{
  "encoder_channel_attention": "eca",
  "text_encoder_norm": "layernorm",
  "text_encoder_activation": "gelu",
  "text_encoder_bias": "all",
  "init": "xavier_uniform",
  "lr_schedule": "poly",
  "weight_decay": 0.04
}
Rows from block 2 of the text encoder of a small contrastive image-text model, named by matrix and row number. Rows with one number belong to one neuron. Each number is 500 + 50 x the weight over its row's rms, rounded and kept within 0 to 999. All counts start at 0. Numbers have three digits each.
After each neuron's rows are labels from the 100 texts, of 14848, where the neuron reaches its highest value: "tokens" is the input token at the peak. Only what is clearly more common there than usual is listed. The data: drawn branching plants. In brackets: how many of the 100.
# fc1: MLP up (text_encoder.blocks.2.mlp.fc1.weight, 512x128), inputs 0-127
# fc2: MLP down (text_encoder.blocks.2.mlp.fc2.weight, 128x512, transposed), outputs 0-127

fc1.269:516492450466461449551486465534479544507497516526551506505494460545503533472536546441597446450401409540492443578519461494513603420433479520536485570485625549500487535531597528407479473531587413519477515487445486525510494523454494494511559522557539576487507452491492474542532398418515477554388544485516482380481511501574474492527648425493431559521576554480554563552523405470445478478522
fc2.269:483451483505491465495488437605480549544493533473490491521492470517500454511510461505427513547546459394461440481470487571374528597493429507570566497487451558420664445567507490552547486522539539516554460577426419453425490474469558405426568457545491477457594504463470421457454485492458486438587472513511521575605476587508550578494462485528512500575534478466421518466475535535444493537493
tokens: "," (100)

fc1.96:523501504402459536577475506520452411519584504455422512485503522460486468607549467523577465586531505524470550461486531548415532438595599484531537522569494425548480513500516476527457529625462453407440426597544486429528497523511404553517514529482481621468484510521511519497532460465496496509604426392433511543462465386466419468465538418475510454502453524500459539487464469519422548475504
fc2.96:504496475447484501515528513594540392508574527534498557524531501640519463608574461486634431581466569525460582490512543564482483498507453486567555465495475502554537384513453487494526469533537458426420502486478488405508454497421462498522469499451534527567427544476496539492465549533420557527547470512517510471428445403513446485541461371453597416491487537434482549489547434543533528467543
tokens: "leaves" (100)

fc1.72:443586403462498527469452517521574453570537483599452552429528482576438590554524444543590476475558467528466486525417522544494569543519597511624450539472520486608414460451545474567519476570599552552514478495453423529458468544502469602489492512468460505570532477522562434449442475501528493456436413432482480518464540410558504514488533515469578517519428489482513491569476588462452474501489
fc2.72:445547467505536458456512474468571451603499503482501576466434502495393491548482418476540504546467544481475510429493465489504448574485474581506483593576497471580404565430458479464500510510656505471489524521509501485551491510417475580503566480527496554522474379478529438510418420580517403460461433467415425485522467452464509498438470450534498443447506512404421594452507575495523448481545
tokens: "bare" (100)

fc1.100:492526596516460586519416496519389451500505542490589472537505406542470520472539490500470415505492436523433480523503474525384560480537502497522440505524546530486486486602638541443527456544504568484582525577450546517448493544480552519471575489478458545500553487467467486458412460540568518632545489459512504473482445518515496471477616455528481451556618513421497573600493414455484575475509
fc2.100:382566488523454417531474556539607455569425519558608523487485501493475497488578394497504525555468520481489488526527534429581521521456563500534502519541539489548519422486437564445454489516551536456460448493511498411507529578429443516384481553593532475457489431559498521588498540511509427493575514542440461429506483523400422456582511456432436541545563446535541484403501463551471430504509
tokens: "narrow" (100)

fc1.316:537439592455575536519571526450504465446420500483522520590547545510508547454608530405538462539474528551382514510388503530442551477479585393488586444474503518535543470453523503589555449500417439541456468429501466557601528487481476522490508549555535449495434468523524431479551487455537489537538591465491496439574551493528584499554545466462392542461481530461501439498514564571424530519446
fc2.316:555465623501561455568444465515511488428539523554577520383400450435520406508465442531469504474578529448567515530539451544492510452497553465469442517541422480542627489490476533486543522503537534539642442515476546468456582523485602555502390568518530542567464531408573527507475511473528493476489448464529540461492525645446484544459547526450540540534533427473526486498539467493529529545506
tokens: "," (100)

fc1.496:472548545492476475488468472611530471514530433459469482500427548478456478475572439548512500439541552499545522505482521541527505500500493433570504560497569597450471531504475416520577477471481514474579416388550533566562469518464452476555496478601520540622560446512484466500512550467499531579383506508449417396598476498463479562430489484479562482546528483531438626492609456432531524462584
fc2.496:511433442459559543446564510426483475475415568501537555462535547555498457475574566508505520497419438476509487434571445495556525511523458517445519452466490436551535470503420607493442538542526446446498567573437485489463563436473518457494470566417499525426450431424504540532496524503533437375592459501502576562506515495535499511577590473515454461469519569561498463415367581495519407515442
tokens: "at" (86); "bare" (14)

fc1.123:439477423545520577542510493573524548523552509573535445523559470499435572503435564473377388486453523542489498413458592442542436443507462520384493463554489525522468455483478433441543457458471556522511516525483532465486482428464560508535444456554490509462441518529451510550530467541453558605542539440568457526406471454433390479547515488599530549507527504416483527564555573560505588459455
fc2.123:518470563503510429479459535585411389477538531438461568538471549564533552560498472537623553471482454514454480551547459554462588502515530464534522533491502536486447512530476545496505442474506494457515513544474413514544496592581469577467536575388482453481549477500520469476453566431525469355469535558491541477607568555607597553512454462454471415494447511567499508478402506518493463458559
tokens: "right" (100)

fc1.449:490438468501489527506496549517482441499488460427530548568466467443452439519564591381503511517525562439581428503625468504434500518551619501541537388503603431464489581556540548514478564476550434493423509542574518528543532567494414521520422525482443554532422379470481555514461451486441445470530481456440515476515486451486540425473519528503450474496399550528553429480532448519429520500450
fc2.449:564545447535528450432424526514469570461505547528513472406543577488583541509501375533477503469444425517429567522457523466551448512468448463462479618487441529501475473462499470503476480509434547514554462497497460506462450491442502482485545465521569497549547626453632437424527532408511594572541507537601481463463515448497505531410525487515558462567597432454433589483441503470565468539512
tokens: "blossoms" (100)

fc1.275:492458418496483579514536447547503423482456534522564457402511435467526508536434540405524584519434486548540455506606467508438520509526511511556567485412620506519541510565489460416520476581522504597465562529541513555451447488535434490509569595500425466524484510551571398465527485465504513499443451423522514534595428373468463471549506486484465494535566491472444486570486429527540615518485
fc2.275:553467587559591490468504500480497500473518548477503433520447574515468463573449488551524375495454431562396475577530512445496621491456497448417559502478415458374505489532468542571554511507484529464545451457521568439545562455476497549475429443578468454504431499502530616505458503515500479518516510510601529385457503482571419549412474441528579539531507522460556514441525577490542518525509
tokens: "blossoms" (100)

fc1.56:613537409489499499538426452453479542422498479443508594522442502487522464478443477497595571456548533508491552462492400505518545417438482506491497473429587516428498419502490430453492531535490442569462487511605521549562494470532399554445496615538468538520474433443495422583505582467428547512448571479483594511586488418454517478456435562436433453472532480433509532531523478457511548443484
fc2.56:449549510489574548458505508489508519601453432513496452446552496635464562531501556496457419530497393471512448574513525447483540574563536429499477519528352499431522538520510598548479512574528503421524558454488468429433602480444543454481451452426505510496459530533534524480547440548565472459516409454522406440437544562549456538516551447588452519547578487468496459446568558493509464482474
tokens: "bare" (100)

fc1.209:558609489541543434490424538445486446523471431466472430471567520554512520564506453565527570561465539559424465447598460418564521427488546462538407457481454433509460474442595486540540536557521599421446500443516483481469529469449388478520504471524480494546580474461552519546494499496482494430471462513505501427547410494448468562508500450506552459463371492596534549596466527528479535522595
fc2.209:472505465441448483448492409584492429517488511535467531563509520429497458479595520428514451410553439414559531531481489579446517524527547531461583534500519569502509499545405616527447440483504470592581535478470541542507357570419563472518456479476495472431439492540469535534480553461488509523498447579474480520465553508551548443487482499449506407529516494401427512402547514445562384463477
tokens: "," (100)

fc1.137:482547519560511536496456549572419482529520484458552537578541426509597558563586473516470419442464482525504491479479486539528592482514495544507537572444529475455550452589541526490465471452428512549415486592472538471492409499550532486487568466553407465430426447512406441455436478531558400553494498469564614466412513502437424518580507474532489511477621467394482482538516507480444464445506
fc2.137:519477602513492478613512580534530500509533461478513516552487504599529414539546455432429495431456572462527470558619604468518454466469460511526477442581544532441510491547571508505422484512529517476545530574499423478483526557560481525463526501634503518567460513439562457443536574404469564504490534541477513512596491545502545481502616524550454603492504479561526539499521465573543598424463
tokens: "narrow" (100)

fc1.212:474517423547513503454550538527490446554556462474406510406553497547431526603468535451489460536585530564547519494383529512569547432570555486494555477562509475582515568437590474489453527568455560538414454458535435485479550482552433549475516510460526461530440454563594476590511474433487567579484507461442499480411443490519502472508555459626532464531434514451445482452451558519544519416516
fc2.212:598478499487538526545573541507590481581517479422568543484459569580544489510547474439512397503486607489497572461565478466405509542471509520577501549553527526506452472517583566536462468448608445496443459465448468457551491508446551459549519449482524472540527564383470478420483450537510422483428403533576439537434450443456485461452508529482493427443481515459521603516459564471428521522580
tokens: "red" (100)

fc1.400:468516559487489619506466538548443450500448493464480487539538533540563506620512510506573466363535466562528554420560556509437560530537505551563552551459443499474465447421497530410550469602478529409515418552537558486445549511463407483422507440424485458460464540435562460542495565576508446444519435504555381466443504450535500523521482412495515550515487477480483599468505491500444569487502
fc2.400:455534500477484450416485507397549487496577493489542519498550454515349456533443518402519398620522554467441571519498522517589450442425516448494565521472504453497480406487586491483528559428550466552457558494531533493530563481472411516479474560518607539480537536525521577495471472542415553614480548449469487452496512498494422445556455494425477534435504446515500423528464484581510423524445
tokens: "leaves" (100)

fc1.149:550474437507536541401446576562513521494442486549434544540509547529390468510564510505425446517472471457551382395454555506445442472473497532462466602546560599513518469584526484480486503519491391494486522474533493547514575469479554459498460407540501560530426419492464507411451497493480513504475425474594405387570551441508419527545605537546495537510548487451483478456495478467494555540448
fc2.149:433505508571464433499431446470498577459538490425472479495476548509546562479423444458537476523504445453470522451547525495580417553527506540478486443453448470385489676403483478512521582492497532536440487504480512478509513549483426483576609493426455520469591573526597496530552459494497568508492487585446553551464475493395576502404415502506492540446544531481487438453424433500457511461515
tokens: "green" (100)

fc1.420:426411523433563497482531476587458509455492426526499579520447460597488467488540457482360464392479470523553480481550469487534535484482478530459602574425496640500567563503526450518519506473481545512531530549526552562536493579502539471498547448517480443415490504537443395557522537522430480514478564526406499408558495511482427507438522558438510478493613537432492478443395543495449465503490
fc2.420:450553532508481519478456511403459529529451546440485416457497609472512528533419498588610536440599487613456450591507523516410494487530475501549474415558552353448510573545441543459500526494467469507493492451483469495517528481488505509520542481515569542512514443470598454463432513489514596470499409506584475481444496524394501557504530499548522514580559515557506546596618500474548514501454
tokens: "night" (100)

fc1.310:557592467494511547493423540510467434571493391462507484454507401563509545560484515523531539605455452537470504555535451511467433467530458478584545474499570489614417526409607440509435503482464438503473473413507436465497439551458414474497553456499413551513543505546454474436492432550510542558552469521474411431498433485482507518515433385464524544516474462531540438427495559434450475462570
fc2.310:490477482560526577538516479593477516499431566553480543484568531502479466479557484495568496450454535371457520500467442508450605524428510548441462482445432540524574526537438436499525455469513481457515456558398424483528554470502566478447536527562584508479419397406433613492527553511519544421478509410510566505564541468579439491388482476554493459465509530513411547552512476555571491553538
tokens: "white" (100)

fc1.173:391571475458499483527481538485489487580393495478409457537535464556543486543483554416464512459422369439487562447549473560521418515501449546453597536512601552493494438555493469493548488527499501453523504457614536483575494467506465432526462501498512431494581448526525511461436461427442560549432419494553547468528475485438443484521479481603451617555519499436549551448402498456471519458504
fc2.173:534529516580580560482472475542536529418541456512534520508559490446512451528495416496544443588563666566436432504395482563458534518534580449501419450473459506492580598422455514576552504436477493487536492518404467492487448552468537516540507471423490497531430451466457469505559525545499396557532575483508509505426504538538532568514552545493584467519438388518476458534577562545533468532488
tokens: "green" (100)

fc1.197:427446549337451533445420425501460549527575555504426408452428552450524601537430550478561493494466525420513489469456500525479524545527579509468613532536544476569441546513455444486499451506575452537542457515419453523547498534555478546603533590532476473470530560491511577418559479460556532517581545443495542514526515521536462428530419459485535535455535510469449490470423458558467441527499
fc2.197:374517397473516523570467514399550563574513495478399535548508423532490465549538547500530487438504523515471421527474525514506570478462426488490604480463476473495493570456495448552501513507502489505473522463412509458547543629541467483623492459498476446461530594487558487556500438432521565477441374474504601505554493485452485451455445556492582464558482452473409504427432481502583488430515
tokens: "at" (93); "night" (7)

fc1.145:439551554538585570407523504535578489481594539545523510558487503474505433476430452534509519404439502524481554438539524535481454514550379454495496434521456530487571517419524581499574451586574454419515493421473543525476462480540481480438552527403475504489563436510518450474459521500438529537433456563410578516536564510554483429393491500506574396597509486474480537525443500424484505418493
fc2.145:543467358487451519479436506518406480479428546477501509492498495542549542443623432506458490566515583499552447538530458455526586444456616617546469422475525421501534508528489416439460474428503548533512432574564471496474546502472482516539516422560539484414441548480428498479513508496552487490552550476580472534439421514538465469649493408481413568501523486557484497472446533534488486493487
tokens: "<end>" (100)

fc1.16:492543533564498455552435463545391547539526540460480524364514499427467525501504436457540551452529506456483497523585560498540521493430409463429583412539574580597551552516475502532463453554444503455540516453468476460549468570459492474572470554513514588524587482568508441419482538458413426511529445530527553576489392432501580477486537520469440489496478430499469449534470505496469522453624
fc2.16:442521600498581382549517541529525520552554415542512529487577447464539502479519529604517432559461606450455445620578590542564457446585519496496510448474524500517445448534518448501480536535544570534415546457469447510551432535542507539524539484486528562469508542527505592450533581500464408530474498486522516535461434429496524543598444481460521454440529513581559570447504593494505512523415
tokens: "<end>" (100)

fc1.369:551564538459466532490420405426490471497533539537558506567453576551564541530507478530516417454487561492498444524558472459488611569496579503420586445424480593538544454423577522390492431533540491484596427474534506487467594493502475507579468520469534509529529564387561498531484523530583548537466538443444467525468458541574526427525487488506549508420554384498514574470541513476439529481492
fc2.369:531435472526547502476506515572532404494409493518470502480477434513438441433544537511499549517585469599503533553535515500528445428588444467497451482477510436490470517568467452588442574502457490459548491484537508507470416524534549424422508495506522552434521444563431437410492498468477432440529424502542478424517416487389400601480537462435391422540444541504481418523407514472553454483454
tokens: "leaves" (100)

fc1.481:575576383494487500460565565464415534502564498510528485556552428480563450534415561563444467557436466446387469476529513497506521508493505503526526483546437461567475468429574472538442475504534561598521474419520551392542517564444476450489427426523554509504459480498540444539553442539569442451515426494445561463517442477581446505622552459545474460404460570522491558488502507521431472441540
fc2.481:511512481521571427459467386523388523477460529536391497447443505573551516428520441443510549435463611545459475531513468492508476556471461527444497575524534529478567456454411550510527518445519498461511439527384451470565495486456538412442556515534399491505594472555434480443422475442452573541552456509504466449420530498501565475395499506553449461513536517505537506555426488447541428536405
tokens: "," (100)

fc1.104:496549476539520502485590420542564520590455505515455466424424492577539488475530534512435422512466441529374587431505609449523458458550493495514465417436521529587500465472495579477450474515506515521422396529486464548483476578480526497440495484566559427454472505528452423506463553531435490611561435547446536577506420571578459457498468432529565530556546498518485492480529560420497488529412
fc2.104:507465500447574535542469573493363485367550522522555549577587513460475505505474514512529483502522466505634412592539449536500551496437496548489602547576459403441477456530470503586549476535508564469556537510523537414517443419465443465470543463482473526582556504451509573455511464478567550411520497488523457486511543415386509601520559503493502553480489436474490521509477545587548508521485
tokens: "right" (100)

fc1.509:481515428453573512576465512463575481544541579448409526434435518544479501579472551535568472428502474512523398532459449503432569545595540459610547531493548551626472474444500414571560495597527522496472480494563482457513464559471584599432547446472502503485467518482578484520464540403511555522482452479485498500570466570451504517482483428468487476469471414487499554518384542452444470439458
fc2.509:548614515422537477543554553414552440570522504470450458436460547540439608491444474600585486487538497533427527482511461536415522393486536565517513568481463440557542488439489449423571446533569487468501463480504510543540523464576505600478534404485510541531550478446520577519475494483521534459404363491552470504477525544505517486536440468426499458504503542583456571473537509453496443404435
tokens: "bare" (100)

fc1.188:514474438468424534430449512465484480563551436510414423377584528478542541585411516529557560488521536552493532525457428430531593515550525506497591536440481552630518476449480430516470462460483428506470534546556491551515528574569561544492515465509481552520541431496550527429395538399522552412491541476535548473539466459542406470524543505552501561525492437467414584439448507543497515494513
fc2.188:530517546554507526568567550454511580599557519576469642428478528517528518550460501567531534452499524516468456482414583514546561506476599551589599555518528492533545471463507477477548525515621478534582528547458499444522555531565469506567517423517469549503511456369556528544410525506462523422438436453528508493447508554472459484462509444432559479503424480498441563464530491508462415417535
tokens: "pink" (100)

fc1.286:428535471417522555483518636497462520564492479504556486518480575556556476517495553545443597565500434426449506456559545468412558483401450590521570539646539503519571512489558440557572514505586525406521471516499384437518414488588504533491543495479452444568486528543418451486444466503533530490513455524510504564438504579537458481568475470460476503438561570490496496491482538542526517554544
fc2.286:526491529600471507476519442544577478455541461496417548413496415377441506489553513470528426547486551609459481543494481585568563588515494489464516530446479496584478495444508424518479426410424464528460495504420533571463535515506439520538466489580402476475499457562565526590566608529494459545495559486535535436568473481510517434457574442510497536476402491479542445566430468481424526478471
tokens: "<end>" (100)

fc1.246:428506438519495577467548599467423497530487502488503493486483447538478599566533521514552533515501458503386481375520517486461482423495507539520513486483462382522489427546484485552550525421497602494566409476545481484493397503488526553461508431477464444460521415472510483545590552552596415470530470509572540501457501506510443459592428452540513568440507452494388444454469514526448488632460
fc2.246:487497449464482437508485499540544540479469414508535460570515506476464525454486537452433500566487504500514526595491473564553489611535477485486472555517522564527487472442527609422554475605508439438473471568380521540530618518590472346495462456572467531593515475433549446462453440486437591560495537440431536529497479503522520567477501440483480461503427605467522516552475454466553535410480
tokens: "right" (100)

fc1.187:476498450504510456491519578472405526474463528533443524542455485469616505470463563487447499408467509457442522515489533459533471527431488531567461471517504424495446514587616574433416581470537534567541558451436541451514493505585492482509585450563495450508515430510421458430531516490463505512532580527460582500543492661503457518489539516548412554410526516562624484460456576459531475559520
fc2.187:522540527522466591501435504564552452529525541440504499549573509541366477578577400477555502577519475611582514489539528531530582437519528494487512549499468507573553519445416449543557419571521540486428495535567430480502490517358466540487530548519550520575497534469519527532483513541501541545434509436524439538507500400452553502558445488433599451551503456424410570524506487548459468441480
tokens: "narrow" (100)

fc1.17:546487533516525517569532473501458594433485538535475486537474535465561499479519487435577466514534621549372508547477484544497489446473485405485508416574439483561585483518505494496574473537374471559507465425562451487485502437574494522532483530441458477552511515396460478531506550424561498440486567473479576458531509577500623476511499494492473415496433491409633531509491577472409556451488
fc2.17:513418602422568449489560477466523510391528511467526525433482542444482414536579430544478379518524524442542472491444461504513528470496523478435519465441408388501556504454465568478534410510405531523569463538445589478416527538397504506481425427513461513478504533520490494514449509476461490532543580357529475425488481635575466503472553503422563529507534483504504531463506481497453523524466
tokens: "," (100)

fc1.440:567518547490533439492401427511487481483515476458603500522542485461451373472544546441491463490478495481553465550492476481471521528529578540474498500508589446622445483508442505515560505522569536529479516492561495433644519487527527468633423565479490480498460443539476520507515487501613597476442509430562504490539426442540605423436481428549492418526514538470475572493463468483493523578388
fc2.440:434448542492502551508552570410529497481460485561456465572504596496522501564438453530479486481434523588435463433532465460516544490499444550446475567456454502395507479514544491486423509479380546467541435523548526581473540495458482580366613482478483520449495499473487435398585552469429439467539528511403528552582580525436394502552500504431519522512537457527558501544502484447463494460574
tokens: "night" (87); "flowers" (13)

fc1.229:525543432462412493472449520512552539435500522560520488572549467442412499513453541476472516488543440563553451452445449375456535527410631602478478517542519516503562578453473543509571456513504552503556433486429412513486445461531436511606467471500416441460502595460443472563471488464494485502531459469501458522520596433545546487478503602457596472531570584489503564514526432503469483437558
fc2.229:557589485586481503516440402511475528526531507553464538395490435545532518472547484471532467405489475468448568547557562557546442491570431522597580549500545437560514626523456449449504564478540480542477521537470623443456565519470445503497551531535526588478537617588423505493543479473529489550500487570446475536494461462476470492454495415579477559505506482475480463498578497363477558503469
tokens: "night" (100)

fc1.79:514557464582507518588479500570534380573441569557481505544443503531543426536480494463494459475576498420530510473457496417424486543504408449473583506427521468561467465541489437403535527465528519533558493522474496421492417489514566531496461433419437537476523475435519558434589463542525578498510412502503545440540422585532491448522471435531555470539552483505366502552503423493575465577482
fc2.79:526441531508589458445565465441520528468596435385533556444507438459486490472486447539529525437433431540511420530525507466580524493485615588534429493606471383543572529544470515577446467539536501511529540407417490499526491494549506505496493570515603508455468492518503537507414509519457471544500482543576537533459603493425480538558556597472474497423523530445611477438479519520444532458505
tokens: "white" (100)

fc1.352:555367497527525487601431601582511473476530506511368519516504517391515461526491458491563439497527537453381451553504518429453429430502498468405496517612401466550572450507539528555453486509453463512483471580445540449497442498489549465492581482464405525460404524472482489526430528510436543492435533577550490498466547502536539538491506418446451524464439496481602556496507513468535537545518
fc2.352:457501490424608503432510430476487495455474488532596464408476527476512460469553435581451497572523489478486551471453418656509531511539532503531453493509541543477486399515441610544604428525481484542521511490453477524508605522555518490520382457520511525454550472461483498504530545466553546499549480426444479556572581600593504490492576433510507522515490575523451500508500583508377434499534
tokens: "," (100)

fc1.475:446554485539539560475498527477395496488460557572436478501587432533506430386456594468476420492468540441543450446465513536482506524506522466464468532560516498575505438519589522553444529595545572485513525462501531475550466456545422499506525468437568458486491480453492504401472466537568554531579434531497426398515432492552479479551609471555522496474478555342500460458480458542496469589410
fc2.475:518508519419441576507408454483441417578443570485509502467491522545605495472448506391508573534543467547530477543598482519526487535457471579525543471500533622497528524434583487474472534506478556451516476548503527534497472524484516376472428577404481436445524439485515434569465496560390451460474409515485491489434426485480470573429563471479437402471468424444572482510440533475526487542521
tokens: "," (100)

fc1.206:495486494563580487459497525488510548454467506434486538471573465448489547525503475597498501478514439517415598440445528512465458465506527554496538509454455519474482479498486433538439398555460605471514495532484615454498472489569491507355507460497418397452497423533465429535487572515513420572607567575472578524477511531485375507513436541533560483469558567484547460443448556535485490446600
fc2.206:511507475466377578550526508562451482552573485466481468583443520548584478439480553438495463477525482481583437461547468535485529515494442524504419462566522556504522503448519504521544551427557405546466433456521415518458546521433553464666557482498563509580498598484477519518488472480555562459428506466493445487442412554485597490484494483448416560516454403437451496569520556493451513447428
tokens: "narrow" (100)

fc1.144:465509506503526599510576518545478467550526596474417443448500469552579508538509538485509560533481487542458419546486496511440527520470557538502531440491486592464551472507477534556494526568522452574477442490481487582581538633576487578445452468533493640403410496435520462465522451515525517462494569450502493510538387406479453526557486479573551471454504558553499603429432526548582543497461
fc2.144:511470536451486620493461509505529472430467516532527455411411610450526555550477454525568527555360366524560555500535488434429562530509513542446487463456484502494500514542540429518479496534543565483509505554474478439446453475480475447547576570473495474591556399427570505525402588494498489447524462454447465573484497526471434506394458442599539543523504538501481554481567521477560449521542
tokens: "bare" (100)

fc1.63:595582536559506604526514535500476582565463484510538489456452502469559553539512528483468483473583457478475544498442464457439491449606454529457604538526505459502578486567484580533456455510448546495482578471458460445416549519458464446495605442462444477413441435453443411550560549527520517504463509495498575485425497454414424569534438522465531488444528495451572522494471576501585427451603
fc2.63:500375455486448437458367470534450439516539496485513441490479555481534510513459507508544512575479549570508395483481549520591478448452549418490420559433504507529452501435578502494431461452459431450463463439508489486594486463626508544612548535475447460571504521558563484450508464476527447556550537431494486509524526457569536475466422472524434545583502462513435515487395472451510578519406
tokens: "narrow" (100)

fc1.503:490544447499520581509544525496378510532514512570423409474532498547382552479459481468471515567504428482536520524576517578457488479434559522543559512549552589600487462437525513438422479479551429511529451514497446533560427452547502476509454462522455462574440418550391470479533538496425506603440520478556451567518533434490505604466492400484521508600467427562498532475528477517544497562567
fc2.503:529564540494554493428588492606397512448558454441443448518524573510506575496573431435537509484428533461547472508436519478564558573474481480433515443500567486497486583455447521547514507518518504616527447460518533472523551506495574586535436623459432468478435423461488528567488451553521551470503539504565581398550504522554497463431457464533456507445440590439483428417472567514551488516510
tokens: "right" (100)

fc1.265:472546419451464507399551577583539572466489563460426518580599495470404578470431489446518378561531441497471473476515510560535460435503464537474478564465536461574481549507472472520509490501493535432582524488419542483446464521441519506474510494485408493464387397405551485430535534524513499571530545437616492482487541378491436478486454486547454520527542458452512468453509547513409527530468
fc2.265:455464527566511454571466433445478500428522494502555455414541453548581432447492525542474577474460455457436532460449481551537492424535488471496451444534472484390482511510592573475514495498508482531508420539589476493493581526450488392402427484426430616494573480588465422466538479437511510533507525553396505534479524574560494521467528520575472589455503457525600519460494594429452464502481
tokens: "blossoms" (100)

fc1.378:544425466542482506525494535494428493591489502494512439555520576487473477563543571575538546455587440495431438537485528480489567417522419554490450514569443409610436459576566494530444561552541549530423435534491463448507472576561499581502581516510453584448577506483514469553449482515435515513525431495514486447452362538545508494592512473511564578483529501505607550482461535447472506532571
fc2.378:484539470557443590521520480461557461437528491520529540548499423567500563524503397475510514533414462476599483539526557578539552554530551380489533580379510464502529481502558496503452452507475495513553572560519460542459510438442510416483504460581573467597438430434566494376542456511493499532456619487538463519513544451498476439477596534455427483484489443535405467532559509551517525435496
tokens: "red" (100)

fc1.448:498538446378529484507443528432446437519564557433540426476589443596547444509463526492525523484491441527435462498512529555417524500536554525454495501431519455464516405577423558457465538426539536494441433540536460444455497532604571563558491541497405589529566519417471440543568523459528462539577594479593571433474518475582516524566493447498490579520541534487473467432495526525450508478532
fc2.448:547464578585458562481480454474461557432458525581414502497443504516538504527564502471566485510525500564591396499474559466534585563469486395558545508543502591519462521552587535573562523509483511509558552477484560470507509450439533415449537537477541432507413465520497405528414540551463518463447481460404514429536375479471505519529556569516499400465456403501451534569543517449539536456483
tokens: "narrow" (100)

fc1.374:532501483490537515459473499532457506491480542413526462498521474479570553538575559428483434557498429464551461585553451536503536519512531518563448502500576504415559447582624501485448388415569483605545453422469458415521452542480442439515533462573499544507513504443495452528509460526560441439524475410453460393497383498476417439483589440516454492451486552467536510526454458532476445419560
fc2.374:459445608490517476479449469599394525518485467558499511568499421559576487486563438530546496579569463460431491519595481428434534548549505494477591479503476556531552494508474552502470494534472502422463491562491485412485512513427657456393585486575501484476496457520430418403454441535533494507551520499550515508526435575517513560474542484563487516544609448535438583468505464544524449514460
tokens: "narrow" (100)

fc1.327:473445528483477533414494632523477467497395524462457441478435479441491603539498510548454469522430500480490517416431544502478407446470500591518500564520537606423592528554518510539535461536498460453472472576409498526490500524546447547520544441535453472498477520459493494550452452480449463587624506522493516559484555499453477610480495452557504568565461484546492604522449625546569569541499
fc2.327:433476525537503501490546373538497452456608453531574494496568532573521426474438532573615548424524478509523443563580470495500647545520522442493546442565509498558455545524537460570564581477474519558491431496515421442520535504504593526510554488479533508567503455586513448467537551569506533503446447516432552488476442452496465420552518498464398482480550479500524406423507442445444543443482
tokens: "white" (100)

fc1.69:541462438542495578513483551548480455477410550491473406574504542428542508511497485386471506545417503585548430566554584553434539480400509554503536481505634427474455545582469602520444501454462532532451526525477471524522425495543482446494494508613448460544412457521539496485619515548472420468551527441512521469486493457466561519577487442536441576564519460480466522430515501435446502459467
fc2.69:627534506498545564525427503479562468499525554558577497523443469569483513549437490557590553485501488563534418492435499422474521501565498536492495474443541498594493500567428498578551444495521530456574494524424586545547525533564593438472522620437502510531566440403539483539460583412430555405492528552484570495503495503443463596398507526501488422539520468515518558518433462531496495505553
tokens: "right" (100)